A small image autoencoder, trained from scratch.
Training: 15700 steps, batches of 192.
Rows from block 14 of the encoder, named by matrix and row number. Rows with one number belong to one channel. Each number is 128 + 24 x the weight over the matrix's rms, rounded and kept within 0 to 255. All counts start at 0. Numbers have three digits each.
# convs0: first 3x3 conv (encoder.blocks.14.convs.0.weight, 256x256x3x3), inputs 180-189, a 3x3 kernel for each
# convs1: second 3x3 conv (encoder.blocks.14.convs.1.weight, 256x256x3x3, transposed), outputs 180-189, a 3x3 kernel for each
convs0.178:123113099205089097126156153097101132069180135131194131091115115115077134151111149123216086000071204095255076118121141137133138131100128112110129008248135113100104121123122153061133125130142156150132250071137070007128138118117130190139093139111099144122065132118093104132
convs0.179:139137126134128138124173107130128127125138166118154122142153136081104136128168139126112141129113125096134124093152110099157135122144111137116124146126109143133125115133137122113121130122113139076129140143120109118148119117136137213103129128134101110160140133136123138130
convs0.180:132126125117121165115152122134117119123125167151129147140138127143108146143113100166158124137103149148151119122152100199117124084133137120137130091121144112140148120115114107130109111146149092080130128139165104135149136131131123144134126140142146106128129104127139132141
convs0.181:151151138099109148130135149160183140154003116138115130101104119130113113100155126150151150109000149101143115180110113093063138159155149122208132141008174125100105106133130097171115122126129097088132165139167133166164131150119165101143123150154113179137062110109118106109
convs0.182:146160154126000150122160121132183145107094108092068140115080142119115134151119095083114189088222096149159094131148184083056089132177161109161073015222113159033127125101107157163123132102121090138075113109113164191099105071129114154091137193146110133111098103083130078136
convs0.183:169115142157143118114132111089092126115057167117132147122091100117118094100134114124124151152063168132079113134094086170112188161115126136099118070110180113183152113164108101146160108134164141204103073221154082162114157061151164112126159113119121127132142151099152162125
convs0.184:095147109119117137131107118123136130134131123142137092124125142136150105148131115139151124108121127125094144107109133120185151130104089172137133123103141158129157124126132112129114111137113117157145133118154136115118130144126102106143135099142121121139143127108152100122
convs0.185:144097135113162123125104126142111134143172126138108140142125138111137170112123112110110139151117153143128154128085159128132133141102092119138134155119121124093138121114141118122117142128133118110132149156106137121137111122107108132140140135136117148139133176125115111114
convs0.186:114131156114163116134122132141166154163144160161153110143113177071069118130114114131138163111163150175150114118175131095129122055053101119200149177123158156138132123115126129122139133147133101092134156141116117146130157129108146188118145121148137152154144126138126130141
convs0.187:130127150154135143133135128127146137143130121102112152163096152141094124155087151125154110112122111141148138102118121167087129153120104119147125136141148118125131131112143130135104136122125123178136127130131119110123154127107121165124147119122128138140131124126135121104
convs0.188:125120115108142105150129135169155112139119126123137167091101113178079109158196133120139087119128155131125123101089103118147132148155109169146144112138132159142155149138103153126118127137113140114131128156109129092118141139118131130102125118113134135105133139118155156150
convs0.189:102119144135086134135088143131136092139106143093125150101095108114083114137125154227155052175114089085109107121162124124137115164159143196110122144056179082190102151105128150138089108107106158057138080097138124145146147136114103085141135103115130092111119205144112140124
convs0.190:141122140145058097103134096129185133109110105150102119149102120109090106109104101081149196133032132099100142124109124107132086154112137075215129105061075116150131110121141146081139138117111133063142111192139119173106138133128127085136130136132114145137110151158121124144
convs0.191:114136124127109130103121119139131148137139136134098113154181125135096138139072149175137169093134140183102132161123160101163079087105131142123136142099161147140119102104118120133126130136131114148134152108122105143146126157132131154124129107115152125105127122112117118132
convs0.192:137117120142126122121115112139130132113138168151144112116109127103179169132176113091136132138156144131123109142137073140169150109163165113147175137135110143130143130143138129159135138116120122143109121153127124128113153153144130143181111142130133124101130105123124126106
convs0.193:140070123122127123160110115102092108156182135124131087109114119144083137139169202121162124128153122145114118157128146097177162141099089130127123143106120136158143158139137146112109153122129143111140138133097141122124121125124114157153116153110133116131114136142149127143
convs0.194:140128127168154116133120087136145143108140092147143099173167102130000128137119133116109115129126111152111111092063180129186094203157117130125129123137102130121123132111139121153138149160143130105116148116114136137104129155137141135130127142140086114143129107124133147134
convs0.195:135129091119081058119126139128094121158119084146160129118127118132112124093074108122132119118076130124161145153115138199094105150165158114168101197255118121047076133092157081075128140170160110083168069173115143120128134133110056025150131164109110110125132100094115132140
convs0.196:111108110102126119119101096089128099131132129137140126006093085062064084043000000111142156137142125124118112079000000000000000019156062140158085094116148127100129130104114112112112120121097133094096123132131099130114124101139126060100089120125140117098119138125116116139
convs0.197:132125143089084158107101153136109138137099162152127166084082107068073090125092093143159127165202142152191128122220210100157172072121157123158131162148109121119138134128134130142126118133113134144141164183110113164121149132120138166134135158140144126125135123150135136132
convs0.198:148113128082120135101116146136140163106132158111121131110126109165111161118142210124111093123164139123110131149071139158113150133171083117145145109158141104131141137152116152088132121115130134128130081152125134167147118112162096147143134136132127101125104123152131136128
convs0.199:090128122079123125102126127112143135108114183138107141171126144108103114136202155117117106135127136160138126109188175182173133102072118134119096116125110113126120117120143124128151131127166128124125109125134127122126153115123147126114184121100090083124084109140100116156
convs0.200:126132137143111169151047119158198145105172169121149159116117100183133094135134071099158119115139161074102135155098099132102046152127162091168212095026110174178120111128066088164140099106126145169100046145125194161161130096108247224117086110106114124087101171149093118159
convs0.201:142088143120158120146155122149107075128168126118097116132114151150122124143177113155143122124132144143157148168164148183159146152085107140147108136155149142163114121135123126100098097124136124092134108137157125139127118105142115168145136142131148121116129161112141145102
convs0.202:135160143107113129109112118132159109121108116127161140120042150140109172163209141140133126128129125121136139112191094113177101163163157155160152121097122093123129128087129122090103122152141119133127138114123090116115123152096144140132151141151119121114097128116091128140
convs0.203:118171129129079110138122148138130121106118157080121147133137112133186123096126170126118112118108151117108125133156135076130188134105122121132128137103132111117151133126131082129154145107163122165120137140128092123139108141144130125125110152113125135128127086109113105141
convs0.204:126146157090153130118094152129110138101130115123105127101175159167179144184056112148165123142116139110139125202151084169136129068195143151129149151130121115100107116132146131117093141109107124119115130135117133115153159139130124172137151127108161135142129139120098085116
convs0.205:124123147101137146134115126113113150132089109136147137138125182060100173130160129131139130104185075141131112122163122145185160112110074130126121126150085127124113137123117098114150124115124116126117098140135133113149075151156125146157116145139100113115136147126138135137
convs0.206:118150145138104160126143139083098133144083141158157147183152090142190173070125126124150127126136157108146118132159216097145119150115143122101134125101125113119132121155156125148150152116121132155121117099110102148128141143125164108135093131115126123126161129115102140116
convs0.207:105124105142180133150138124116141154118132160098120133114115129119130127176153126124160115133152127119115114139151096169135110122147163110111138135142123138101122101116118091119142111119105116138123116148123154144125130148117159138142095110123115121120112129139094102116
convs0.208:149124170159149103153098112133146121165161142147148133197212128145165163060106115146143145107147155107072103232114120210122093131162135120130126106139111124144148139115154139127132158118145142111112114098093134125095145129151125143130119128131127109110138124133145131124
convs0.209:117125143087148139126129142088118117159192102133149090115200143134181104150103142117107125150140123138101127105149115168091213128155147123127112131154133145146122122149136151097137135134108115131110112134127135109141104115102139183088127148120134134113111154133112104101
convs0.210:141126107155109126123135118123129122127132153100139113110170146161153113110137136122134149150096120157153123219121130125091108129164185133135148147129120133135117141128145131130137129139149120147114141126116090154142154146108165149141145135149159116148161118120128137133
convs0.211:145101152177139126125156127152143144151125127122102112155120104186191100126104099124120154110089132134107118117184170121120176131127139144119109140119149121123147148112120114126109104109128113095115174126126116125128115126116146094097123121125124098103140130094115129089
convs0.212:137116123141147070141150105135142140144162101142111107106128085114095083115112113133131137151159112144112117090067049130195122186221086112104092073196178088175175126126131147065109164122113129115134121046151160112111120166166146155159129092126126157145157159110138108108
convs0.213:136092113121132119129145123117133108116138131121138125071148168197235071165106017135101149155132156121130130170160121084075139141149171146144147117131150138101131109114108128093113138149168135142153129122107130131113151142136135170147141138122096106120116109124131113123
convs0.214:141091133109067153114079117145108158139082141148101130125151187150157155135164167104082125148167117138104073078051195000023234162177213185127116102068152117201164089146113122173082106077108077163091157189047061098116078106099078121114130120125135134133141153143144095100
convs0.215:122150128156124152120149167127134110142144110144127082148128121114213158135152030095122136119130165144127158132151163139091119115120209125135123129154121123127116151138120157161141171133142125133125137138134132141137140118140151151167166156135137133119132150128132107118
convs0.216:113119118128155148160122110116112098144170097129110125086139131127182113124177135149123100135119146138123113165112158166095170124063108128111119147114145124120111143118118146109139127169128144132121113115138178122131088137120133160125131151147097133133111126119128110106
convs0.217:118144146100114126130122117166152165133118151142123132244172231194132178203184216097103097094123093074063070024137031030089008072011000092102109102117110087106105107106098105114120128130135113122115111107099133126106140147153163163143140136129105106097107093110089082098
convs0.218:132136110131117097127148133119133127139133145107110138145152134163152119096150145124153129117114127112144145127116152096149136213150174119140141135151081126115114149164139099103097113120114121104115145135103115115119100119120122140153105137153130130129131105116094122133
convs0.219:121151131124118115148153143116105126138085131126116147156183144126125126117107160119096139136123122122170124100087153113160162112139143101123146115129131123134113156143153134138137123123118110102128157147134142154133144135126156133147115109109141132132141130109129121131
convs0.220:142122122170100121099143139137112132129150102119098116125136086191160148193063178138141098130105126123154152165116113164115138113236128102128120136145142116128131097141121105173109135114127118127151091108137140145146137144166105163168111119136105104102127115127144145151
convs0.221:145139123109130134140098101139158159130126112130126100140138195167118143134068123133144148149130121148133105162121162121167163105154104124117117094103139113129133169138112137120120131156101108104121118138144136113114122145119148152144109136135132137144128113120144146100
convs0.222:118127113114121123116143159126154142144138144146116141108100130145132124180138149130116128151116142170097122007000000079255142000251133185156126170077109140096120134142126143102127149089117132155162136090136127074070152147143126117114194157134148162142145116117154120124
convs0.223:119127126139105122107123133111151131142117152115175133185078078081141215113162178108133149172165137123136132101136157243082094198111125102132144128133150121141124119113134114138125140125144100126100115135125129122122111136123103097149129144154108136113106105135131132116
convs0.224:124122133156167140178136137120143171126136133138124105201239077124133069064066183136134123135158119169135158152113145164145114177119077121115099134131127111129127130134118143123119133116120130141135145132158121121103131123109111130153132114123117122103135126143105098102
convs0.225:136114137173104175106149150137149136147113151102138134163154098100189162073117158121159160153176171124158140080084198175077206114231152108130141116108103115144120145150151137167161144154147136136121117136129117118152146145152136157140114131158157154128153116146081139119
convs0.226:114121123119115124130132120115089094112121130085083104004054000043059030000056000121145135160127145125151164255241168231045148107000092151124102144132124136098093133131129132116121142123120120115127152125140112116114125132137127096130104119154148112119118123132129128141
convs0.227:110098106103156137121134118196169169194179133178151136067124158182235137181149183114121118078096086148115158172108164224150119101107067141110139117099128130156103146135110126094140115151143115112126093131109150097126105162155090129099169127169122069101155100143125149130
convs0.228:138099166114147142118122149103126137137161138160135133096151156155207062122133115140098175142133083148142122184093120122084235107133101116132115133112120142133126121149130122122173110124117145140137142134122104097120120124138139159108107133101102118127107145143135136121
convs0.229:144122143118136112120108117142092124117162126141127142106078099144069158112196162150123160134154160120095119098108143129191131155127131144152131131110154114138114139137123130128112158162160116106117131162145100147128125084125149128119125125133141122123120123107137130126
convs0.230:150126120143157133140136098124123129117160127139144073091149178154086109107121171130123145119117151116131141082143145097149235142131083098113141120145127096123123102109144090122174102100157140117108134107117128169096127146100135113118147145098134133143115117103132103101
convs0.231:122131124116148139130116111130145175103097130132090090169143098173102096136108088148126134131115164145118130129107116121154125158111127137109125115138129105115103135155140136163128130128129144135135105141130127144131120099122125126108137124103150127156122111123113111128
convs0.232:129146112165104154154126138120123115112118152137125147131167185126048139142135139104150145152108127173143137145169091136160163115116148126134164122126126131103116118141131132157115134131121131146124136144122134126133138115152137157134126092121136134116134112125118141125
convs0.233:114126127110132141130130088105117150119138119103143125120191104115136168117120108148087139141143139133116121112114166106145067115155164141128151121136123129126137139121151110103124096105114133095144129129130145152132119109124115110094120111124135114151138104134126152137
convs0.234:107118105111105112110109097098108112133118094117085116151173185191178165131130204100120135103100086127149117224187255026014171248255093130121138079119148130126096132105108094119093072113093093121107105103097132083115099124117107069102126080146126122149115118131147149139
convs0.235:140112136127126162108147148137114096128111101132110126066102136214159111142087155114143114123168136108118122141129128066129204199164141153151144103143093098123143137153134128173133155118130120105141105114120124139143132138139105138141110143116099120139105151148151158156
convs0.236:100133129102129101123106127138113105101113080131131147080058101153116093116154151132139125141115105134128144094141127135120085161087138126112159150134147131129152158135124146114125139167125113113127136122110144124157121129122136109102121131115136122135137166128142115140
convs0.237:140146138126167154129137149143143112146122120112124113112226063055156139127079129151136121163120121101112128102070226166092173073152121159155138134126118098123134146133136155124139118105118133124139147132122145115113124151125144131134107103121118164140153124117113144121
convs0.238:112142116125117125138100125095143106174116118140150114161122170151161153118122061139164113145110170111122128111255099155096188083120141153120119112090117141124134134150129154114117157138095128138120115112136112130141152122139134129102097086121126148115147129131116153135
convs0.239:147105114153101106126122110140122157120148159106130125116149127118135123140117105122148148112145150093153123151100133126153156090182142119112117121134133126102108132120126125151130114092123159149146149122135143132124133145153118121121118100101140148159104168121120112116
convs0.240:131110153142124126100157154115092123146105109151130078152099098139169174133133122137102120197119093149132132113114200130108133132171120141147131152103114144131119129132116139141126150139125151116129113148122130125115119086137153158118133135134118103133134117126123147160
convs0.241:121120107129083145113136158094104079046062084070042081051081102135131075100120107126126162164163139115141150131138055126038122077145142127160104120126134135139141096116121112109113091127122126132124170141130109129127091102107102100081098117130111098105112114134123141131
convs0.242:146124108139160114155125137132132112051125131119126140135100084173198094056182113139124117110166143136120132139152151071124174189065149117108133155143127109134121150145138154160161110149155110114126142157098161108144139139140098130145154111179133111152146142155148121144
convs0.243:179115129145055134171114174168156176157125189149146178054074089118100076140133068092136091137166132079104076062043042049100111053103159119102098109230145063099099101144117117163072106072103095119146107092063114125125133072116122074134105152109130128108124203157108135130
convs0.244:123161114157071170139144122121132136123110152140105121061116103141108143106205150110144129136065149154140127120118130113097151182123158118126115096120105145123141124156145132139137143135145124114113128126117125123131125147133129103162126116157130129128160119147163141140
convs0.245:130143122153127125118136152096127134124103157107139140120128134182179098147122090148133145155142117147139123177145173148078151085104148099124140145118122144128128119127128118160117136143124122144118149128126135131120145121135125092121135149153098110114119135155108139157
convs0.246:155136121129134131132128125163145134138148129094112094142079065073184115200184104117155109105125159119133140077084100165159133138165153137115110115125128129119139111104111152134109110138122126133159104099127138106103112150156125139116095092099161145133133118106144123104
convs0.247:113133139121110124116113114091082109147162120164134160144123144159106095105092087117121141141143109140156130164145070108131130153111169144106153141110140146119120146129138154126147149100142100131103105120155132115133100106113124136135154104129134150116138149124156149117
convs0.248:129131116125153130140126091106125090101112138103167158133083087121205210092111166142144135141131139164132141186207147126074076126153166122116115145161094145151121114118139110147104126135124112147143134140145119138102139117117114121145133136133105118107125154139133143144
convs0.249:107117123143160107129074147112133153136131109134077155182088055140137137113142153142119152078122146135135169129189152095156092109083099134166128145110168138122164115109110126120139107165164101173112139124117150164154128130127107118143123123146111111126107112128141118152
convs1.178:094099089110106126125108123124130137145154091148119137115063036154131078151142076150055139103148237121111147139131105105084130147129130132124114085116115139116136077103103111120117093122080118183120115109130102091127112127133105124137118124126132135135120125073153091119
convs1.179:133083137110134113133131113128124132129118146130121123112139154125179162158179147123090122138165149122137141129122141115128118126127128123127115106082134140138110137133140152159131123122151122140126128135120135145107121135150129108104113151134140126098132085133117142141
convs1.180:134117121097119101107123116091119139141149134122139126125138143117178172148175151120128110131141126130106119108132135112129101129140140102111148122111103124114174112128134136170129120123114115116167125107115152161150139146131128128118114140146141143113156111142122142133
convs1.181:093131125114129137116076121117106095120140127151133109133081075142160147125166129132086161116181155136132110146134121136061095157109136121113118129104114136147156114101121112119092130118127127152146171091122143157128115118099102069103113082120165163150139091160112161128
convs1.182:123100105105131126109124112113140143124122141118116125115126123154167154152167144151121109124147128116130157162115112144081096127086140125169104121085102127101141115130129124128134140116106126102104120101104128107122110100111127114115126126140142150117118123111144115133
convs1.183:113103112105111099128110104124130134097128122118134104097085092146148118108125106098148128098177147093117124126147117096107104116114129101120135117090142119088107111128092088097109116099104132102147126106133118079110137106112116110106123122108129186130105125119117098130
convs1.184:148140130145111135131111144142157155114135133126129123109147147140169143136136127121116108136147160147118103127121118100124132108123165108115138109130130146117134118116129146168145123131135112130131116103111107094130122154151141129131137109124148110093166148110117133125
convs1.185:139127117105070107142146138121160133129136156133173138131162173127162164134158132118082123134150138126143122121127127128080148112167140138135166126090092142116150128126134125139127114144131120132139137087130117114131134133126107132120140121132156130129140137118107106133
convs1.186:142097153124107115124143121141158105129093126132148159152158132162194179213216161135130098122101101085109142124162151110131136113115113109106102089129107075102136149143085157168118160157118117107139134165124122162159133115146147140141132128123113150154118125106146122087
convs1.187:114104114125132132133143121122160145127145112109118116131168150160182162130144106133099138115187150115159156114137108107144121101135120130124158110065104143124125110124106139154129124136139159143150146145170126123128136134147124148107116114122137149115148121149121130141
convs1.188:141086115133099148130128136140157126118131104142151109123146129152178155128161124159112106135150131154103151120113121128106144134158125144139108124072110133139148122144143150144159142126120126134161152078124108142100135159143164150138113126135114108121130135153136121137
convs1.189:093125089138080087107127119104137116119172135136142114087086077119155115099108142124144140160160137174113134143135113124109094118095128118098129121158127099134129115113116098120105105106125120108125128126132122161095111129121111119108111131128133163130121148128137137121
convs1.190:113121100106146107110152102140144143118163129137146123126116132182170173139175174127151137132173140098150127148120139115069133146127136120102114145098136123098147115101090091076099088117117133112147110119138137156153128108128135087122125122156124142140128099102125103133
convs1.191:160107150128134135143115136127148122131141119114128113150180143145182150148131131145136125118130133112138119112126116134139134135137119125120120124129104113113113113115135135150134142157148128131138126102115133130131126172120111115101140128128121126159138106136110127111
convs1.192:122149131142129127138115115121118106118168097107123123101101116093120139103148150132148136145158121137149127160120142133089159171163159120140140108103142136113121119131138126143120110135106114126130126104136125117150134126133079110123118113111117130128123115110122148115
convs1.193:143153128121108114127157142123123123125136126135145133090099115120124107132138130157128141135128109150150144147145132120130123133125127116122150171119153134115135137121114125138110120130115114129136120119115115122129124137148114104120132143159134117144120109115146146161
convs1.194:159125113130117114146124148156108119180141134126117126132144122160163112147103079107138138130136141150118112140143111161154133154157116128117136109100137143126101107115109132147129116152146136110118106119107151107103105134132147103117137123115112109119130141147133156124
convs1.195:133153138154183166181159169093082086094093109106105110099084057092111063095083075134084096122161115121112099117100095095089100098118113137126105132075108123094116145159146153199162129173140114121106134104123099116097112118118121165131123119117118165142118154123137175127
convs1.196:137207114226140047159045045178151210124159169162175189255255255255255255200255255106092136065060085090116105200255113042000074000000155159147175121078188104146139165135139149145136137185192154190179124168155124147156129089132133147117126132154127164171117133179094080073
convs1.197:160161170191249219139163163134174132143143133107111114000000000000000000000000000111114075139067111104132059123151155123156176118115137117135157107062102101117123188174186165182191180152191118110123170223116138153129106096132124113141156156176082100079114086085115106112
convs1.198:136127139103117135149159141142134145123144147110109102095130127124134121134129119151143132130161139115130141126112136127140124145163134114126143154115146127130135122141117132138130131130116113124138140124108120138092125135121096128144111134127105121130130088129136158160
convs1.199:171175183138138172140149162131132166113142172106138147110089105160135130142166104115129096133149110101112117111130127125146135151127111148121140139089150158144137120118131109094149138112157111153125125119154156177138126127111107104106157145133102114135094118133127150163
convs1.200:157193131172180158170186147093123119103088085074094091068073061094077075096099057127125129113096149111115138097112113120149125122111116143081113142125144122153132112162177138168176168155144107104102136161162128118131144171131140113125134110115124149158106148149112146148
convs1.201:105098146145115157121132096136115114096120152128122122147113115121128117119141130127136134156114135134146146163152135145102104107124128111112126126107123136156142129143133138122102143136123136134134132132135137129160130101153114106136130154151126141130134129109122130118
convs1.202:128127147134118141127134169124119116135120136128119133107099125128143122145158142114126093145158114130119129126103148114175135107135125159129151147092127144137168120132123136166148115144124134151123146108140123137124111111115145123098146120139098117136106116122135144148
convs1.203:126149121138162144118093128132144144106126141109110130109123140144152129109113116128138121159146130114175153121133152145133146154122158121100160118137127159133099124140109095161136111127123132118131127136151133134120125135152119094110096120162120129141132126113145141127
convs1.204:119117152111120153122109161120139117126125132122136135152144099111147111088111118167156127150100135139106116129136152148100134153122136135149145104127122126138146124132124123154119096141109121100113141151109138126107131128118116087108128111114136131144145126114112121109
convs1.205:138132125137098138130135156121126124150134147128129155097100124108136157109143130135117125136153120133125118166130125134101139160127154131149146116082136120113139135129123129126127120140121105098122114121139125105131117120138124118094131093139124103136119087107147155141
convs1.206:133119142136125135148117134126131127110148113125113127115132139109129128129104100141168121105148089125107122141149140140125150131127130148136134153115150135153139119121125108134120124117124101114122137084141138124118140121115119114084134095115139114165133113133125127123
convs1.207:130119118117073104150163177129116146125147133103132135145106107144105117119139141152142137137147113141149147139124125129145126126128121147148137128098140129133159133134126105126141122134136109123103105140144140126146139118162102099090123137125112159153118119147122131122
convs1.208:115134104140169136123144103129131114127116083093132103126163117114139101090102091133139156146091121112139133124154165143125118130115126116132174104142171149135115098147114128139115112134133130142128131121136120130128114131138117114129147148136135147126115150136111122150
convs1.209:144124130112124164125123175148117129139087121110105132151148127128087100110093137131124127159111143143158127146130132133132130139115131124116129144122108139132161135127123111128128129131121118133115125156129135120135156116141128120113146145166146137131104125115119118112
convs1.210:168144145150123132143115107151124157135133135113101136125105113165129122137125119118130100135140110143142106123122142162178157128123118137138128118116109118153120110123132103144123119137123118139131160133132118121108123113131121117126142107126103113146112137123139138142
convs1.211:126127141129108135104118125126131120118122136106110109138135135145132077138110084120177134122115124125141138136113124138151121103128126112160116128176110115161116108148120121197116120150102128095126155135136153150136150101150146127118146118132146123102123140111163168151
convs1.212:156150132186201183154150170137139076139124099143138135000000019006010008000000000135119115161145086106091119130077115129074099131114135118126122102136130120106131126148129147202150116150141138136109139170168145164117142139150117112137157120147113158108117133126120112128
convs1.213:143106103113112173162161126117117136149126128159129122169135112178117093118107089102148099110104128122109117141121136132164139127127140153141101112137122115157147098123114142163132145121129129115140143161135109107127139115120125113130119091115131157129129139106139154149
convs1.214:097155139111137142136165135119119125111117079115107126095106121104079125100076109152134105129096095145086118099115107109171134105109125083136151134184143100144090148187130183192152161161119139149127171092129139101119150130127134131141161166152144128124138140120144150126
convs1.215:099135158120103123116115127137125125131099131126110114176139115141104109114102103130127136127136114136131136133125145119129145140146149117116148148102144111151119098135106102137110103105119122115124160118127137150129108100102108106097111097109132126120132107116131173153
convs1.216:141143130098126138141127122153129126144137118123148124110093128135108131129121130159139110134089084140123138155130143138140117113110110117142130132117135172117155111148098115131130116118131126114136129146138113108132112139146146098126126128139135168131139134109152134150
convs1.217:188200190202251225200215211079097096094090083106094101048014022000000000000000000165194143148178147103138133112125137105168138150165126121137152120120185103127163164163170181178176175178166177188170195223189190211176106120120123110128163157149153128134147128148153133175
convs1.218:147116111134123136143143141145145149113141124114120098118134132142142125116092072137143130128150162113117126124138115171171114129131129152132171140106143144146142121136102119140137132133107134124117142107126163121129138127115129117114145129142130144144118140123125134150
convs1.219:123101118130119155130140148122134132141121157133133130108168138119150123089110126149144144131161118111136121117141158111144149116132122147128130112096117122160135133114122121168111128114112123118135127104151142132140126116146143126128139112119101115142112128105141114130
convs1.220:145124110121131127118114141122136112129122125108129108120133111131140100106099098122135119133099124112118130125153151158164104146131103144114139113095134148139140113097113137154132105129110118114116128126110119128102123131150120101136143126130129119134130158141121129148
convs1.221:147146126131132146138138131129109131130163098126145093111126096147156132113122105117108118151170143130152117125153144123118142115150146149163169128115130126130106122108129113125100133139129127126106120085125137151132114103131124113136108119125130148137110108099118141144
convs1.222:148121162187181147162194173071091099068095071071074093059080118087036102128143165133203120130171110110165101118132137132120082161154150127124119094129132067093077150149120151141178168149171147178123127154147130116122141148124146158155152153150153165129157167172160155147
convs1.223:136134155162153130145144122138148150118142135119104121097113140088120135135127117105117106111177132098116135125134126121182135137166122159116138136082158140155130106120116116163129128133151122122144119147144136146121119117136120142123120130133148131125112128148122153162
convs1.224:151154112136105101123133120144127122137107113125117120132148136127140130129107100118128115131108103112154105146125114156137122127098096110158179134148094134159131147132129128129125142135123163129126144139134136111133117112119145138151133152134138130142119114142135146138
convs1.225:156150150124103083115112140120067123118104111125121134123123161127121139119106148097087136109092134092119107130111166103125142110136128105118132140152132134153115125111124109131104120127115138136120131114141136120125101113133119140136119111137128148144153182129108107095
convs1.226:145149102104140098102127095094124137131146136148121128067125048099080046125126058188132149165100155152125157128106103087158115148121130104124113111110090101129106172197159180208181157164123150096089134095101140125125122120135130118148132124132055110114102176156169241177
convs1.227:083121089076082067112114115151121136084125117096112117196121125148104153126203217161159147246207149185145151122109135081118117078192203157142112143139116100160103149107109093121124118140135131136122150144162188139120099136121122111113136122139153153104197184162173151121
convs1.228:162163132130112124142147154143117109107143145134123136141130139142092136143110135121101133123120107145141136123114135141112123132146133132135152140170096144157120130121118113144127133148126117141172117102143145126121141131132154124124136129140149137133112118117132139158
convs1.229:153132142128120140151145141110103134126129132117113119088109114127154131135153136097135124123097125108117090158135122114114124131152122121137139125130116141108112120112117142121128152141139126128136126134111135135147127146123152128131123142118146111132136121119131117141
convs1.230:150123131146136139165129133148114110133122133138110136116129158126128143122116153113138146119120117134114130133115125111150128091118125143118153127104118151154147128131155113146146108149136156137118134126133123132151135130112155145104142143115134138126158136142126116116
convs1.231:147139151130101128159139138152125117131114155106129135144148132152133114156128105126135147108101108141156106132116114123138119132134102151131148135157132149128124110125134115129124121103127140132160149123126138114132133143121147147134154146132134107115134140130125122150
convs1.232:155121123121097093154106129109098109114122122132136147127116123103144130096124128140137114126099108113114113140121116131151136137098116125146131124176132112136140143112137116134119135115133130122137139122112125112123121136142150145127128121130134139135133124136151125114
convs1.233:150156149150127137140102126135129150142126161126134142116137128118115131126114137136140113113104111104157112135116123138122142102122102130145117162161111124147113145142150140137126129127123126113130164087130151138156106110119158155145148137127111109133120127144147129136
convs1.234:108127115073093126082099100113126182134074147088089102212209210192190202144167198137130126116135187132139157092170207121124078129110131136121125156229181118158130181135133173145188172205156177149172133180159127183158188134133150134142134130102107132066131125092152139158
convs1.235:156126140114094139126108139156107135139132140112100119137117122137112100133113117139144160121105103120106118109133118123118135130148165139137159133145126151115130129133125140131117135129139142130125152128144141118128143124132136131128113127123126110131125121129127143136
convs1.236:149135129135118132135125159137153131140164142139137107120129116147136137144140141156140134147078106138123128128140136137142122110106126136117105130141103142147139131111115141134141137124107134096127121119112131126153151122128135146157130106122111111138118156114156160132
convs1.237:130144144121087097134119139138085149139118115115118114141117137154098122160104134137137139102113121134130117138146130148144138154113133139134136129116148129129103138136125144144117149122109144132132128096132141119166129133124128151124139139126121134116150117133147148128
convs1.238:150127123151121112158150130110120130143136109165132126176109122158099106132111121148149111137106120123101118142120119120178105131115105150155135143136157130132158137130122130126118125108116144106118139131123136144114145141145150129127130139100117122113117100138164163157
convs1.239:160138126135126146164138135143140135137115145109121111142143131115111088121108114144141179124113152121100130112105126128071140137150140142160135103174119144124118148118144132138130133110129159126130149118151131104101137134132120116130122112129147113152115139114099106134
convs1.240:145135138157109123150135143127117119141128127139134145122144124110113134127139139139147132151092100148138125130126116118121142114133131131127135144147115135121104121104107143120112129119100163136136113125122142130138098111094144142132126142111116087139117121135141139159
convs1.241:104114146124126107128126098136154132153151137178136144124141103167157116144134121137103156129082105131133127110117166142167191173168152102143120151177147139155116141144123133118115122105099127136150121114116108108129141125111127096115087110099127144136167174136190175146
convs1.242:137101134116138128153157140127134144129132149128142146140138139144116111159131088156143125096099119116120096107137134136095154124142112121125132125116135161132123126115128132123124127097092136115133132109132131109141131109134142142150111105127143110117107133098131146146
convs1.243:200083068102084099133132169105164135183125187174153182209244214246255255247248243136152169211143143191128151152104107141255158136187199166158169113210154198164183115141115130146148101101108161147152172181161133147166156136141101132127100101088133097151110202072081118128
convs1.244:134128126119134113150122129129123136126116136136126141108124140132140132113128139151129141118105106127131102124107133125196143145149128115117126140155158120140133131124120120139118112100107126125125145102127122119135130109132125147146126138135116102098117119129141134149
convs1.245:129127164150095118166146142126137123125085146126132126153126122152088099152100124113135127107142130121133105120138130145122136128134111138129132137122127130135121120102113132128125153130127134151139133098128120137140102131107132165124146135124114107139106133161127144167
convs1.246:143135151138093129152126128118150155140150132112107119133113125093094130127133146136128136106091113131124129154117125129067127145144131133143144110162139154113139128131130144089106163127143150150143135107147118122142147185152123126135115144130126119133152146121115121103
convs1.247:132138158156148142128104107103108119124132123133162157152141121133148118108137120140124108120095121148140160112136113119103114130114118103124124136158164113169148128121133130133127113143120113124122119097137143151156116118121136145130135140123134129151138108146134127132
convs1.248:131105128136095135138104137093127133140122151150129146145101142119129140132105104124151125141116125121108125132141134127129127153126095133142126127151138135125140134125138135121135134117125140118124145123116132136136119126121143164131142133099133104124130125119163158166
convs1.249:115145124132128129156153111126124133139147141125142141127131104138124110166147100137144146109126120097141127139169128137107137126118106099140153110147141134098114118121131132134119150135131123140099150116119136145130109117130138152134137141126121111141102111147144154177